python train.py --downsampling_factor=8 --encoder_activation="relu6" --encoder_residual_scale=0.1 --decoder_norm="groupnorm" --decoder_widths=[64, 128, 192, 256] --decoder_blocks_per_level=2 --decoder_block="plain" --residual_init="zero_last" --optimizer="adamw" --eps=1e-08 --max_grad_norm=3.0 --batch_size=384 --epochs=149.7
Rows from block 4 of the decoder, named by matrix and row number. Each number is 50 + 12 x the weight over its row's rms, rounded and kept within 0 to 99. All counts start at 0.
# conv: 3x3 conv (decoder.decb.1.0.conv.weight, 128x128x3x3, standardized in use), inputs 22-43, a 3x3 kernel for each
conv.72:46 43 35 50 60 46 46 62 59 47 45 59 45 37 41 56 42 46 40 56 65 38 49 60 47 44 48 28 50 52 41 60 48 24 51 45 56 41 59 36 53 62 24 58 57 44 42 39 56 51 49 72 56 43 53 49 52 57 44 37 49 42 35 74 64 47 64 44 37 46 35 40 64 70 70 58 54 66 60 37 54 44 41 58 40 45 55 32 39 52 59 55 42 61 59 53 51 55 68 64 64 70 42 50 60 23 38 62 41 51 56 40 43 48 28 21 39 57 63 43 68 47 37 39 31 45 60 50 37 56 49 48 39 30 39 38 50 47 45 40 20 57 36 00 46 48 31 58 65 43 45 53 36 54 27 45 61 53 54 66 67 39 60 44 55 46 36 49 55 55 45 51 51 48 55 47 43 45 36 40 57 51 35 47 41 23 44 48 43 62 53 55 54 52 57 43 45 51
conv.73:36 42 43 38 31 36 39 31 31 52 57 61 66 59 52 44 40 35 30 41 53 45 50 56 40 51 56 47 39 46 47 56 65 48 57 57 57 59 49 64 69 50 54 53 43 43 53 54 52 50 37 45 43 27 62 64 66 53 59 75 48 55 60 42 41 53 28 41 61 35 49 54 66 64 44 64 51 47 54 52 55 78 50 17 74 47 14 60 47 54 37 43 49 21 40 57 52 59 64 33 28 40 59 60 53 75 77 59 58 53 40 53 54 42 46 51 43 54 34 22 54 55 43 54 80 74 56 47 55 51 59 64 48 79 62 17 31 37 22 45 57 35 55 56 65 64 54 56 40 31 55 45 48 52 55 43 51 51 48 60 64 59 55 53 53 58 42 34 60 43 33 39 22 30 58 44 38 61 61 51 53 69 59 55 59 49 39 37 45 51 53 49 62 64 58 61 67 69
conv.74:25 30 45 27 36 45 30 37 42 51 57 53 70 73 59 38 44 42 45 38 51 45 35 44 52 42 45 33 58 64 34 62 54 31 53 41 42 54 67 59 64 55 66 36 20 66 35 37 71 43 53 59 56 64 44 48 53 54 46 50 61 53 57 66 54 45 55 41 48 64 56 57 64 45 55 72 36 43 63 40 59 35 56 52 34 58 46 43 46 37 53 58 60 41 33 35 41 44 45 63 56 50 62 41 45 83 54 58 57 47 55 45 06 36 51 27 48 63 52 25 50 42 21 40 34 42 56 46 37 59 50 44 53 49 46 55 51 41 62 44 42 64 41 37 51 55 52 40 39 50 44 28 46 46 46 74 36 48 58 38 42 49 53 56 51 58 72 70 58 66 72 55 43 24 45 23 16 44 38 38 97 62 38 62 38 40 51 53 51 30 23 20 38 32 35 53 49 49
conv.75:57 56 58 58 54 65 58 59 73 14 48 76 33 52 72 64 50 57 63 53 46 54 49 52 57 51 55 58 36 42 58 47 63 48 56 60 37 36 41 56 55 50 53 58 38 40 57 45 44 61 49 44 51 55 59 58 59 58 56 54 52 50 46 49 52 40 48 52 47 46 59 51 46 52 40 34 50 34 23 39 42 61 41 44 63 44 55 69 42 42 60 59 57 55 57 58 27 12 38 45 52 59 41 44 39 59 61 46 65 63 44 62 62 50 46 50 52 40 53 75 40 46 65 36 24 69 36 53 61 44 38 39 47 47 52 49 66 61 48 77 72 39 57 54 52 43 51 58 43 37 40 38 30 23 34 37 31 41 55 51 59 65 59 45 27 56 46 45 55 58 62 48 49 47 47 41 46 44 48 64 56 46 56 47 45 62 44 51 56 47 56 53 42 49 57 46 52 62
conv.76:47 40 48 46 30 43 47 35 44 40 47 40 36 52 55 35 47 57 55 59 52 45 55 61 37 42 50 75 60 58 58 43 36 67 40 27 69 57 64 60 35 58 35 33 52 51 47 38 40 51 53 39 61 67 59 53 58 54 57 61 52 56 58 29 35 31 44 45 39 36 47 51 48 40 40 62 69 41 39 45 35 39 45 54 31 31 59 41 64 71 52 38 34 63 57 33 71 68 38 23 15 32 46 64 48 56 75 35 41 33 38 45 43 39 56 59 49 39 53 68 41 40 53 61 56 52 53 64 38 66 77 38 43 56 44 61 53 38 60 56 43 54 46 39 52 39 54 56 47 64 60 57 48 68 58 59 53 20 37 56 41 55 53 68 53 61 43 43 70 51 60 51 43 42 61 59 57 58 57 49 22 47 43 55 73 58 53 49 56 41 54 44 55 65 55 50 55 55
conv.77:54 56 35 66 63 38 69 57 40 69 71 76 59 58 60 43 41 52 46 44 39 56 53 43 68 57 43 36 48 47 56 65 50 40 59 51 39 42 38 43 46 41 36 35 41 43 33 40 37 26 42 28 27 43 41 48 47 32 41 45 28 40 45 52 52 51 54 39 43 62 48 40 20 39 59 44 50 64 51 56 56 42 65 63 20 40 50 12 18 46 57 60 71 49 45 54 64 57 53 24 37 42 32 29 35 30 30 30 46 50 58 45 52 62 41 49 53 77 60 45 75 61 46 53 51 54 38 47 68 52 50 69 41 36 51 42 40 49 49 46 53 58 53 59 27 41 32 41 50 54 68 58 61 40 61 49 40 53 27 46 38 22 31 33 42 43 58 64 46 52 59 31 17 00 30 26 10 34 28 28 50 55 78 34 49 68 40 53 52 56 51 54 53 49 51 44 43 48
conv.78:41 57 62 44 34 54 51 36 47 55 33 33 47 48 41 44 52 51 43 52 47 41 49 42 31 40 42 37 53 43 50 62 60 66 68 55 60 55 49 45 43 50 41 34 40 54 32 37 41 46 48 36 60 60 33 40 52 46 49 51 48 52 58 62 61 45 63 59 33 40 49 46 58 68 55 63 54 30 53 50 17 46 38 59 36 35 59 56 46 48 47 54 65 54 57 37 46 51 24 38 47 62 70 58 43 44 54 38 44 45 49 50 50 36 46 51 43 42 52 57 35 44 76 42 30 47 54 76 39 54 62 44 33 31 50 48 59 63 58 60 45 39 42 33 61 67 76 48 56 70 48 32 39 67 52 30 51 57 58 57 56 71 65 41 26 48 51 50 57 60 64 19 46 45 36 46 47 45 38 32 32 39 50 15 39 34 42 55 39 58 51 47 60 50 40 55 55 48
conv.79:29 37 44 44 52 38 53 61 56 36 45 50 55 46 53 61 58 69 49 59 72 43 55 61 43 53 55 55 68 88 43 57 56 37 34 44 76 57 33 70 52 43 59 52 42 68 49 34 52 43 62 54 42 59 37 57 70 45 48 56 67 59 59 49 54 48 55 64 56 46 52 61 43 85 85 20 48 54 55 21 28 53 44 53 60 42 50 62 58 63 57 49 37 39 50 54 41 52 54 60 62 83 59 55 59 51 26 32 52 48 44 44 45 56 56 40 38 50 59 55 56 57 57 31 44 57 39 42 66 49 46 40 55 37 31 69 63 50 72 63 49 67 58 47 61 48 34 57 56 46 42 54 47 31 44 46 43 46 46 40 49 47 65 40 46 63 47 41 54 50 40 51 54 65 48 57 63 34 51 58 77 55 52 64 38 41 57 38 45 46 57 65 38 49 58 50 42 41
conv.80:27 22 28 53 47 51 68 64 73 61 76 90 54 61 59 42 46 39 24 25 35 38 29 25 51 50 42 56 56 45 59 65 50 70 81 49 48 50 51 40 39 37 28 33 43 73 63 55 74 60 47 32 33 39 59 55 66 64 55 56 57 48 51 54 50 55 49 39 50 64 53 53 55 63 76 32 40 63 45 52 62 50 58 65 48 49 79 55 58 84 46 48 47 40 49 61 52 52 56 62 61 49 54 58 50 40 55 58 43 44 50 43 34 44 53 51 50 46 36 37 42 30 34 50 34 36 47 40 32 53 57 51 53 56 56 64 74 66 55 60 53 39 53 46 45 52 47 24 45 51 33 35 52 56 46 51 56 53 49 23 31 32 42 48 38 34 39 37 37 39 45 49 44 43 36 38 34 27 40 44 57 58 64 59 45 47 65 50 43 48 46 40 60 55 49 81 80 64
conv.81:37 34 38 29 32 35 31 27 25 43 45 44 49 48 52 35 39 51 36 41 49 39 45 49 44 46 47 51 56 48 48 60 42 64 56 46 42 52 51 51 52 49 34 35 38 60 61 49 53 51 52 44 49 64 42 48 52 44 52 60 46 54 69 61 46 53 67 58 62 70 57 45 44 47 35 30 49 47 19 32 39 58 68 60 45 49 49 28 29 60 31 37 35 35 42 48 44 62 80 24 34 47 39 66 75 47 78 59 34 23 34 19 22 42 17 25 46 35 42 40 42 48 46 39 53 57 40 52 56 34 54 42 53 61 25 66 62 50 61 52 25 57 34 11 54 54 48 54 46 43 36 51 61 37 58 64 44 61 51 39 39 36 42 54 74 49 57 59 47 39 32 49 39 34 44 37 40 45 46 43 35 26 43 17 29 55 33 47 46 54 46 39 53 48 45 52 53 53
conv.82:54 62 53 60 57 52 56 43 38 88 63 60 59 66 59 40 56 62 49 52 69 55 47 53 44 37 50 57 52 67 40 52 81 34 70 75 53 68 67 40 41 43 43 29 23 49 55 26 54 62 41 59 58 51 33 52 57 41 57 57 48 59 49 51 64 48 54 70 55 52 53 53 82 57 40 66 45 36 40 41 51 39 34 55 41 30 41 36 39 59 42 50 61 39 39 50 59 55 48 59 41 31 50 49 37 48 54 43 45 53 46 41 40 31 34 29 21 78 76 37 50 48 31 59 54 30 56 49 30 52 61 56 42 49 42 55 67 89 42 61 82 28 46 44 54 53 30 34 45 54 47 41 47 58 69 39 50 56 50 25 29 39 60 43 38 64 48 38 52 42 49 58 62 73 41 42 61 55 45 44 28 45 59 34 61 74 43 63 75 58 49 47 61 51 47 59 51 49
conv.83:53 48 45 56 66 57 56 60 73 69 60 72 65 58 62 51 61 59 53 54 58 54 50 47 66 55 50 40 34 37 57 69 77 50 64 89 65 49 47 66 44 29 62 33 20 45 62 81 41 32 37 46 29 31 37 38 51 39 39 48 40 44 45 46 49 56 66 61 49 71 75 62 32 45 35 60 52 38 77 67 50 48 48 33 52 57 43 49 59 60 76 76 69 45 42 47 47 52 38 60 72 71 44 44 61 53 45 46 40 46 54 32 34 48 43 35 41 54 38 24 42 52 51 26 29 47 49 39 32 52 54 34 62 59 51 37 38 58 68 47 50 82 63 47 80 66 48 61 63 49 41 42 47 61 37 39 62 33 33 54 32 47 53 59 64 41 60 66 47 47 60 50 46 41 43 54 54 35 47 54 35 28 48 35 35 47 36 52 51 49 48 52 50 44 49 52 44 43
conv.84:40 47 63 43 36 56 55 56 62 76 59 44 70 62 45 58 67 56 41 34 23 48 41 27 54 51 40 11 32 47 55 47 62 81 57 55 38 54 35 36 73 58 24 58 42 42 55 58 49 59 48 57 53 24 48 56 64 40 48 56 32 35 44 45 54 63 42 64 81 41 48 57 56 38 44 50 31 48 54 50 64 67 50 43 84 57 40 46 41 38 61 51 61 56 32 39 75 66 54 61 57 59 61 50 53 41 41 49 41 45 37 48 59 48 42 47 45 44 31 30 47 34 43 48 51 64 48 33 33 59 43 42 60 68 64 33 52 51 48 59 64 46 55 55 59 60 63 43 38 43 57 57 55 51 67 60 34 59 67 27 31 43 26 34 39 32 41 47 41 45 60 40 38 42 39 47 53 47 59 65 57 70 62 51 53 48 54 38 31 49 65 64 51 68 73 43 51 60
conv.85:45 46 40 40 38 30 37 29 25 48 53 51 52 55 58 39 44 55 53 56 53 56 61 56 58 62 56 37 48 29 55 78 49 61 85 56 57 60 62 62 62 61 48 51 45 59 25 13 58 39 32 45 40 47 71 63 49 84 81 64 73 77 62 54 59 57 51 57 59 52 50 55 29 47 39 38 56 40 42 56 40 65 50 46 69 37 51 68 56 67 54 62 61 49 62 57 39 64 50 61 44 28 60 51 42 45 55 47 37 31 22 57 50 43 65 68 60 33 50 61 49 57 74 61 57 65 25 72 88 18 46 63 47 34 41 48 47 45 51 55 45 52 55 49 48 54 63 44 41 48 59 55 54 49 53 44 30 38 47 29 38 54 44 50 56 45 49 58 43 46 51 50 59 57 41 47 55 57 49 53 47 38 36 43 49 54 38 52 50 60 62 54 54 60 55 47 59 58
conv.86:62 65 56 62 66 50 60 72 57 45 56 62 50 45 45 58 53 48 26 41 52 29 42 53 40 48 61 59 47 35 54 48 51 42 53 56 45 46 56 53 46 49 43 32 55 49 47 49 64 63 55 66 64 64 64 44 37 64 50 43 66 54 44 56 40 42 43 44 42 48 55 43 36 56 47 21 43 46 39 41 36 48 55 56 48 47 40 24 30 38 52 35 32 41 54 59 32 55 64 33 48 38 42 62 56 41 63 61 32 38 41 20 41 49 39 46 57 65 39 56 44 39 39 29 44 45 30 44 66 25 44 76 25 44 53 53 40 40 46 44 51 55 53 49 51 48 59 51 43 42 45 52 55 41 63 80 59 67 51 74 80 52 51 31 52 63 45 45 57 56 44 63 38 22 66 42 32 63 51 40 47 20 52 35 29 61 41 39 63 51 47 60 60 54 63 76 65 61
conv.87:53 48 57 44 37 49 44 40 42 38 50 65 48 67 57 78 61 38 55 53 36 49 48 46 44 44 56 67 35 32 55 28 53 45 47 53 38 66 77 60 72 55 67 56 44 43 76 50 71 71 39 66 50 29 29 39 45 38 49 56 51 53 57 39 42 40 24 46 55 32 47 46 59 39 50 48 45 64 42 57 74 19 40 51 34 53 41 41 56 55 54 55 63 58 51 48 49 42 46 59 52 16 62 72 56 61 53 44 35 40 23 52 53 43 45 50 55 29 39 66 34 46 52 64 64 44 64 40 49 31 29 59 44 53 61 52 47 43 31 46 47 44 50 48 47 65 58 45 42 36 39 21 41 50 52 51 57 61 66 71 75 62 68 72 60 64 60 49 45 47 41 62 54 51 55 43 32 51 35 33 47 55 57 66 51 40 72 39 51 49 49 45 48 48 43 49 50 51
conv.88:34 36 33 37 35 29 41 30 21 49 56 68 47 60 67 40 52 52 44 41 35 42 41 35 35 37 30 40 38 37 34 43 55 44 61 72 30 43 44 34 49 43 21 31 31 34 31 47 43 35 33 50 30 22 46 41 39 43 41 40 44 44 42 52 64 63 53 58 54 54 60 52 41 67 53 37 58 46 39 62 56 46 51 61 41 46 53 41 42 50 36 41 47 46 44 49 56 45 42 48 38 44 54 46 58 55 50 50 28 40 39 40 47 44 45 51 50 39 52 51 41 57 61 40 47 48 36 42 49 37 40 43 49 64 57 28 37 48 33 40 52 37 43 52 46 47 41 48 46 46 52 43 45 30 22 25 34 32 39 33 30 44 38 62 59 44 60 57 40 47 45 53 50 50 46 47 51 45 44 47 30 31 42 39 42 42 33 29 32 63 72 69 55 63 61 40 51 53
conv.89:33 47 59 52 46 56 58 41 53 38 44 42 39 46 47 26 45 51 30 51 61 38 55 62 27 49 64 53 49 56 49 41 48 70 47 50 70 60 52 66 56 51 53 53 44 65 48 56 44 45 51 37 47 47 60 68 65 56 58 53 48 45 41 46 50 45 46 58 52 49 44 48 47 59 60 57 59 59 37 41 50 58 57 47 51 46 44 33 42 53 53 50 44 37 49 62 39 59 61 40 42 64 50 51 59 60 59 40 39 41 48 47 48 52 50 54 48 45 46 61 55 56 73 45 47 74 36 34 55 51 51 46 51 42 18 78 76 57 61 68 60 61 69 66 77 49 40 45 33 40 60 65 76 39 44 51 43 37 23 51 38 43 32 44 39 54 54 37 65 51 40 67 55 52 62 56 52 58 61 54 55 57 54 39 52 65 39 65 75 35 40 42 54 51 46 53 51 37
conv.90:48 41 44 54 51 60 46 42 46 58 45 49 60 43 48 50 52 66 44 40 39 61 53 59 50 45 53 62 48 57 59 58 91 50 51 52 39 46 48 40 46 47 43 40 26 57 63 64 41 54 57 45 56 55 54 57 65 57 57 63 51 51 52 62 64 59 34 41 13 40 44 34 51 43 34 68 54 62 50 37 37 57 37 49 57 48 67 46 49 51 53 50 28 48 48 14 41 41 34 50 48 35 35 43 51 53 49 81 43 50 47 50 53 50 45 41 31 66 56 36 46 35 10 52 52 54 49 55 51 44 55 60 41 41 34 54 47 41 69 60 80 56 56 63 24 40 52 39 48 54 45 46 37 55 51 47 47 44 55 49 41 34 55 53 54 48 52 38 45 46 38 51 47 30 55 53 48 57 59 54 38 50 13 39 38 20 63 54 64 52 48 44 55 56 57 55 58 56
conv.91:38 48 61 42 46 57 43 45 60 52 41 57 42 42 55 35 46 56 56 57 47 48 47 40 41 45 45 68 64 50 72 65 51 33 25 33 68 55 49 63 45 53 67 23 37 40 40 59 43 47 66 48 58 57 35 39 39 31 36 37 24 24 27 71 74 76 66 63 63 54 46 40 42 57 69 51 44 55 38 24 49 48 65 61 42 60 83 43 45 56 47 53 68 31 32 37 44 49 39 73 41 40 51 25 30 54 40 53 56 61 58 51 54 56 50 48 46 62 39 34 55 47 38 54 59 55 51 37 36 69 54 42 48 43 53 76 74 67 54 52 46 58 55 54 43 43 35 47 43 37 67 59 58 73 45 30 80 47 38 63 46 36 56 54 51 64 62 57 54 54 54 49 46 44 44 53 47 43 52 55 50 57 56 37 41 40 78 68 50 41 48 60 45 53 58 43 49 54
conv.92:52 54 47 44 52 44 35 45 33 58 64 53 55 65 54 56 66 62 47 36 25 46 30 26 50 39 33 47 51 65 45 48 61 45 41 52 61 59 83 43 47 64 34 53 78 69 56 44 64 62 45 66 62 41 55 61 64 58 60 61 64 71 66 45 51 51 43 50 50 50 54 55 47 52 37 28 48 34 62 58 24 84 53 64 68 41 61 69 36 51 21 24 38 56 57 58 42 39 45 52 47 50 57 57 53 56 61 47 51 46 54 43 39 46 47 41 40 46 56 45 44 47 44 55 51 41 58 50 36 32 31 46 42 34 54 63 46 43 67 48 45 59 53 62 40 39 64 48 43 57 44 31 34 34 53 45 41 58 46 37 85 54 44 52 53 47 54 58 37 48 44 41 45 56 46 45 57 48 46 62 53 38 71 59 40 69 52 29 79 40 45 45 42 46 43 44 43 40
conv.93:64 59 50 66 64 59 55 61 60 46 59 56 50 53 45 54 41 34 49 47 42 44 50 40 37 46 40 53 68 77 45 52 48 62 37 38 33 39 54 35 48 53 36 45 31 28 41 40 51 47 48 61 58 55 54 60 55 51 57 54 56 72 65 49 37 45 52 50 51 46 73 64 54 42 55 46 54 49 32 43 34 67 63 61 55 53 57 59 30 51 57 64 59 67 53 40 50 68 77 18 46 48 41 33 28 53 55 44 57 51 45 56 52 48 53 56 50 35 61 66 28 38 50 42 44 61 34 57 50 48 71 54 34 42 36 29 37 33 46 55 50 61 61 64 52 68 61 54 59 53 57 58 51 40 34 45 36 48 48 45 62 40 54 48 44 66 55 54 56 34 32 40 59 55 46 58 61 36 54 61 63 65 57 61 45 37 43 34 47 27 32 28 31 41 41 28 40 43
conv.94:42 48 60 50 59 60 46 79 72 48 47 56 48 46 45 58 76 57 59 56 59 55 48 43 59 54 53 56 45 34 50 39 40 42 15 41 58 56 60 47 52 59 28 77 90 65 48 47 66 56 51 79 60 18 38 47 44 46 53 47 42 71 61 56 35 44 52 31 37 34 26 36 51 51 50 47 58 55 41 46 63 46 48 58 52 55 65 45 37 50 52 46 68 41 37 24 59 45 31 44 39 49 31 41 50 49 49 53 43 37 46 47 50 47 39 48 47 56 48 56 55 46 45 79 52 36 49 51 45 50 42 42 56 20 53 56 44 42 58 48 52 46 45 60 57 51 56 53 51 52 49 43 50 44 49 49 42 50 46 44 79 39 52 61 84 53 46 57 56 43 54 48 49 55 49 48 51 32 47 74 49 46 47 37 48 39 19 43 76 53 46 46 51 49 50 45 43 48
conv.95:29 26 26 22 25 25 23 22 20 40 43 49 49 44 45 48 32 35 50 47 44 47 47 47 43 43 43 39 39 43 41 43 42 38 35 32 40 50 36 43 57 40 29 30 10 63 59 59 59 50 45 52 48 52 43 44 45 39 42 43 41 45 45 45 45 46 38 45 46 37 48 47 59 57 39 44 50 51 31 37 47 64 69 60 61 67 57 53 51 50 36 37 24 39 43 40 42 46 39 50 58 61 44 47 48 48 45 43 42 33 26 31 27 21 20 15 17 47 49 51 50 55 60 36 54 72 66 64 59 56 61 54 48 57 41 58 55 41 52 56 51 43 43 45 65 61 57 52 51 51 41 49 57 26 30 39 29 36 34 35 36 30 47 43 38 51 48 44 49 49 38 60 56 53 61 56 54 59 60 58 67 70 67 52 52 55 34 29 35 55 57 59 58 58 57 62 63 60
conv.96:38 39 44 42 39 44 46 43 40 53 43 37 45 36 34 33 28 36 53 55 62 47 49 54 52 48 55 56 55 38 52 45 34 54 47 42 44 51 47 34 41 36 44 37 22 36 42 56 41 50 66 39 47 52 46 48 57 41 47 55 40 47 50 38 40 39 39 46 45 44 41 36 70 67 60 57 53 44 54 49 52 31 27 12 32 35 24 14 25 24 56 52 59 55 54 58 58 53 53 38 50 59 17 33 45 08 25 36 41 45 50 38 46 51 35 44 40 66 49 50 68 58 60 64 61 60 55 55 53 47 46 43 35 37 32 46 44 39 45 46 40 41 38 36 67 65 67 69 51 51 69 59 49 44 45 26 47 49 34 44 43 39 45 49 49 48 50 56 47 42 47 52 59 69 48 51 64 55 55 63 49 35 41 40 42 55 33 46 64 44 50 51 47 51 48 47 47 47
conv.97:42 47 42 34 50 58 31 50 66 37 42 47 53 58 59 51 53 47 24 12 02 24 21 21 29 29 21 44 52 44 52 48 36 49 55 52 15 44 66 40 50 70 42 45 63 50 38 57 34 36 51 16 23 30 52 47 42 52 47 42 50 49 47 53 45 37 52 45 50 50 38 54 40 59 66 44 52 61 50 36 45 60 59 69 38 42 62 29 51 54 67 58 52 59 45 35 57 34 33 55 53 46 48 33 32 52 54 54 46 48 50 45 38 34 39 26 27 59 82 63 51 68 73 43 56 57 36 61 58 51 55 41 66 48 51 55 72 61 65 71 50 61 54 33 40 51 45 45 50 49 48 42 44 48 40 57 66 51 54 39 43 48 45 18 18 40 43 49 51 61 69 53 57 44 51 50 38 38 38 39 63 64 62 31 30 33 50 53 58 50 46 41 46 43 38 51 50 43
conv.98:40 44 54 35 43 57 39 39 53 32 45 48 43 57 57 35 58 67 42 48 48 44 48 44 40 47 38 63 45 32 58 39 24 75 52 21 50 57 62 62 55 55 57 40 44 43 51 49 60 61 47 77 72 52 32 37 53 40 49 58 42 50 56 08 47 66 34 54 69 42 48 66 43 42 44 45 38 52 45 48 40 56 59 45 52 68 60 52 64 59 65 73 49 55 48 46 55 31 37 60 50 17 62 50 35 88 60 45 74 70 53 75 64 55 75 66 57 37 46 43 37 60 48 42 53 45 51 54 57 38 48 48 52 59 47 44 64 76 48 53 54 30 44 39 85 70 45 65 53 37 56 34 28 79 64 56 65 54 46 43 51 51 93 70 60 84 63 51 66 58 57 21 32 36 28 38 38 27 27 36 41 38 37 46 38 36 65 54 45 52 54 50 52 52 49 56 57 53
conv.99:65 51 40 57 56 47 44 46 53 47 60 62 61 52 55 72 66 60 41 33 24 57 51 40 73 63 52 38 49 43 67 69 56 57 51 66 22 50 55 44 68 59 56 63 46 50 50 61 46 50 70 36 45 56 65 55 43 58 61 52 48 53 55 44 49 47 38 43 36 48 55 40 44 42 32 30 36 50 45 33 75 54 54 53 40 46 54 57 42 54 57 50 52 39 47 71 11 35 64 50 71 64 53 58 65 62 49 51 62 50 41 46 51 56 39 50 60 80 57 61 77 52 64 55 37 65 54 77 70 45 46 41 52 43 58 56 53 45 66 55 43 57 56 46 51 45 40 44 41 33 40 52 51 42 56 59 39 47 58 55 66 67 19 41 65 34 45 57 60 52 48 56 55 49 56 65 47 50 58 37 31 53 68 41 53 58 68 50 39 45 45 39 50 53 48 58 57 51
conv.100:49 52 56 54 53 53 53 55 50 58 63 33 55 61 47 45 43 40 58 47 38 54 52 43 39 45 44 66 42 49 64 38 40 63 46 50 54 42 37 52 44 40 55 48 35 47 41 46 60 47 44 72 56 48 58 59 55 60 59 54 61 63 67 25 33 58 45 41 50 65 63 56 58 54 65 66 56 61 65 59 60 41 50 51 57 49 42 71 55 41 58 48 49 65 48 38 68 57 49 59 48 40 70 48 40 64 46 38 49 37 25 50 43 32 50 51 45 39 61 58 46 57 60 54 50 54 57 46 51 47 35 47 65 55 49 59 64 77 60 68 81 52 59 63 55 64 76 47 39 48 60 52 43 45 46 48 34 38 38 49 43 37 44 23 23 31 27 37 21 19 30 61 59 67 68 60 69 76 69 74 55 46 36 56 45 32 58 51 18 43 47 45 52 60 60 53 64 67
conv.101:53 62 59 62 63 58 68 65 50 66 65 56 56 56 55 43 49 55 52 60 58 56 66 61 51 56 51 28 45 45 43 55 57 54 71 80 54 38 38 58 52 56 43 53 65 47 43 41 32 29 40 29 21 33 59 49 39 58 50 47 56 47 47 67 59 46 40 41 33 28 24 23 56 51 30 64 58 26 45 55 46 43 50 62 44 41 53 52 42 57 37 39 42 43 65 67 46 67 69 32 38 43 22 41 52 15 35 51 45 40 46 43 47 49 42 48 51 54 48 53 40 36 45 44 56 59 43 57 73 51 44 53 64 49 37 49 53 61 33 45 57 42 54 66 52 45 52 56 38 31 70 51 38 57 59 58 69 66 60 68 48 34 43 54 59 53 63 75 56 62 65 37 47 51 45 54 55 49 56 49 40 45 45 47 51 52 61 66 57 70 64 61 56 57 55 48 49 50
conv.102:54 54 46 42 48 48 44 47 54 35 48 49 40 52 50 54 57 52 36 51 53 57 54 55 66 55 55 59 50 55 64 47 51 47 47 49 46 49 49 15 52 57 55 54 47 81 66 50 53 52 49 32 56 55 58 49 43 64 48 39 59 57 52 77 59 64 57 46 37 21 43 47 28 44 55 52 47 54 45 43 41 43 51 46 33 49 63 35 43 53 44 50 59 76 56 46 40 52 55 63 65 53 50 52 48 51 52 50 42 44 55 53 47 53 51 47 42 63 57 44 59 53 46 49 54 46 62 47 45 44 53 48 46 46 51 46 41 31 58 38 31 53 39 31 44 57 50 24 59 59 51 54 59 53 45 42 27 51 53 43 50 45 58 52 49 38 46 55 53 45 52 57 50 46 41 48 45 33 33 33 28 51 50 43 60 41 50 46 48 66 51 49 54 46 49 62 60 53
conv.103:61 62 63 56 58 53 55 47 41 48 49 43 49 48 40 34 41 41 56 60 66 47 52 55 33 45 39 60 53 57 45 54 59 35 44 49 53 51 38 60 52 37 54 51 37 49 52 53 66 56 61 61 58 67 60 57 56 61 67 61 59 73 75 44 35 42 42 35 44 37 45 43 66 52 71 54 50 42 59 42 40 28 27 31 32 43 64 43 57 78 40 47 51 40 44 46 69 49 38 45 49 60 38 50 64 51 60 57 55 49 45 55 50 45 51 52 47 42 59 59 46 56 53 45 38 44 25 35 55 46 33 34 60 49 24 47 49 41 40 36 17 50 47 20 38 55 55 47 56 68 50 54 62 58 56 63 57 56 58 53 59 54 69 61 48 74 57 48 61 53 45 46 44 52 47 50 50 52 59 56 51 58 50 49 54 54 63 59 54 51 57 56 49 56 58 48 63 71
conv.104:55 54 45 61 59 47 57 53 47 51 56 36 47 42 46 60 50 64 64 72 77 62 68 79 67 65 73 46 51 52 67 55 40 62 37 21 43 43 52 45 55 61 56 82 64 53 46 35 51 55 66 63 75 86 62 56 52 50 44 46 37 32 41 56 50 39 60 64 58 37 55 63 46 61 65 45 52 52 30 13 35 62 35 33 74 55 40 87 82 54 38 38 38 47 43 54 40 46 59 26 41 58 36 64 81 53 65 73 45 40 34 51 55 51 48 53 48 54 55 48 59 45 29 49 57 55 61 65 83 79 63 52 70 55 51 61 56 46 54 53 54 50 51 55 64 59 50 50 43 36 38 52 48 51 45 22 51 49 16 58 47 29 46 52 49 62 64 53 60 60 42 59 55 59 63 50 52 64 55 56 59 73 70 61 65 85 59 62 72 47 37 47 53 49 57 68 55 66
conv.105:49 44 32 50 43 32 51 42 29 48 58 64 43 56 65 35 49 53 61 54 49 72 63 58 72 69 66 26 30 42 37 45 54 48 60 67 61 45 51 56 46 53 53 45 58 64 61 56 61 48 46 65 49 43 43 48 44 45 48 44 47 43 42 62 68 67 48 52 58 43 41 46 56 52 49 63 58 48 43 46 36 49 50 48 30 45 56 27 35 61 41 42 59 66 54 52 66 54 45 57 49 43 63 61 52 62 71 69 51 51 47 36 43 42 27 34 39 77 94 56 67 72 50 53 59 48 40 61 53 34 61 57 29 60 59 41 43 43 48 58 53 55 71 57 56 55 55 54 46 49 71 54 46 69 46 39 54 35 32 66 42 32 54 51 45 54 56 54 56 62 67 42 43 50 47 47 49 55 50 54 51 47 54 48 45 49 51 55 59 73 79 73 62 80 75 49 64 71
conv.106:31 33 35 48 42 31 55 41 30 48 46 50 58 69 65 64 86 64 66 78 71 58 61 65 59 55 60 48 42 58 20 26 48 23 38 47 46 53 61 46 54 61 57 51 57 50 40 45 68 54 42 58 45 45 48 45 39 42 43 44 42 41 45 42 61 54 61 56 57 44 21 34 45 50 45 45 40 50 51 42 37 51 47 31 50 49 32 46 57 46 46 52 49 47 55 61 51 44 52 54 62 71 51 65 65 58 72 57 32 45 50 43 44 50 59 41 52 36 30 56 46 52 66 36 49 62 33 16 25 58 41 40 65 56 54 55 45 39 54 33 45 73 45 43 36 24 37 50 51 47 42 45 54 50 60 67 46 50 43 49 57 59 48 53 52 46 47 44 49 55 50 54 46 50 59 49 47 58 49 42 62 63 63 46 60 58 41 59 48 42 44 49 43 33 35 54 44 44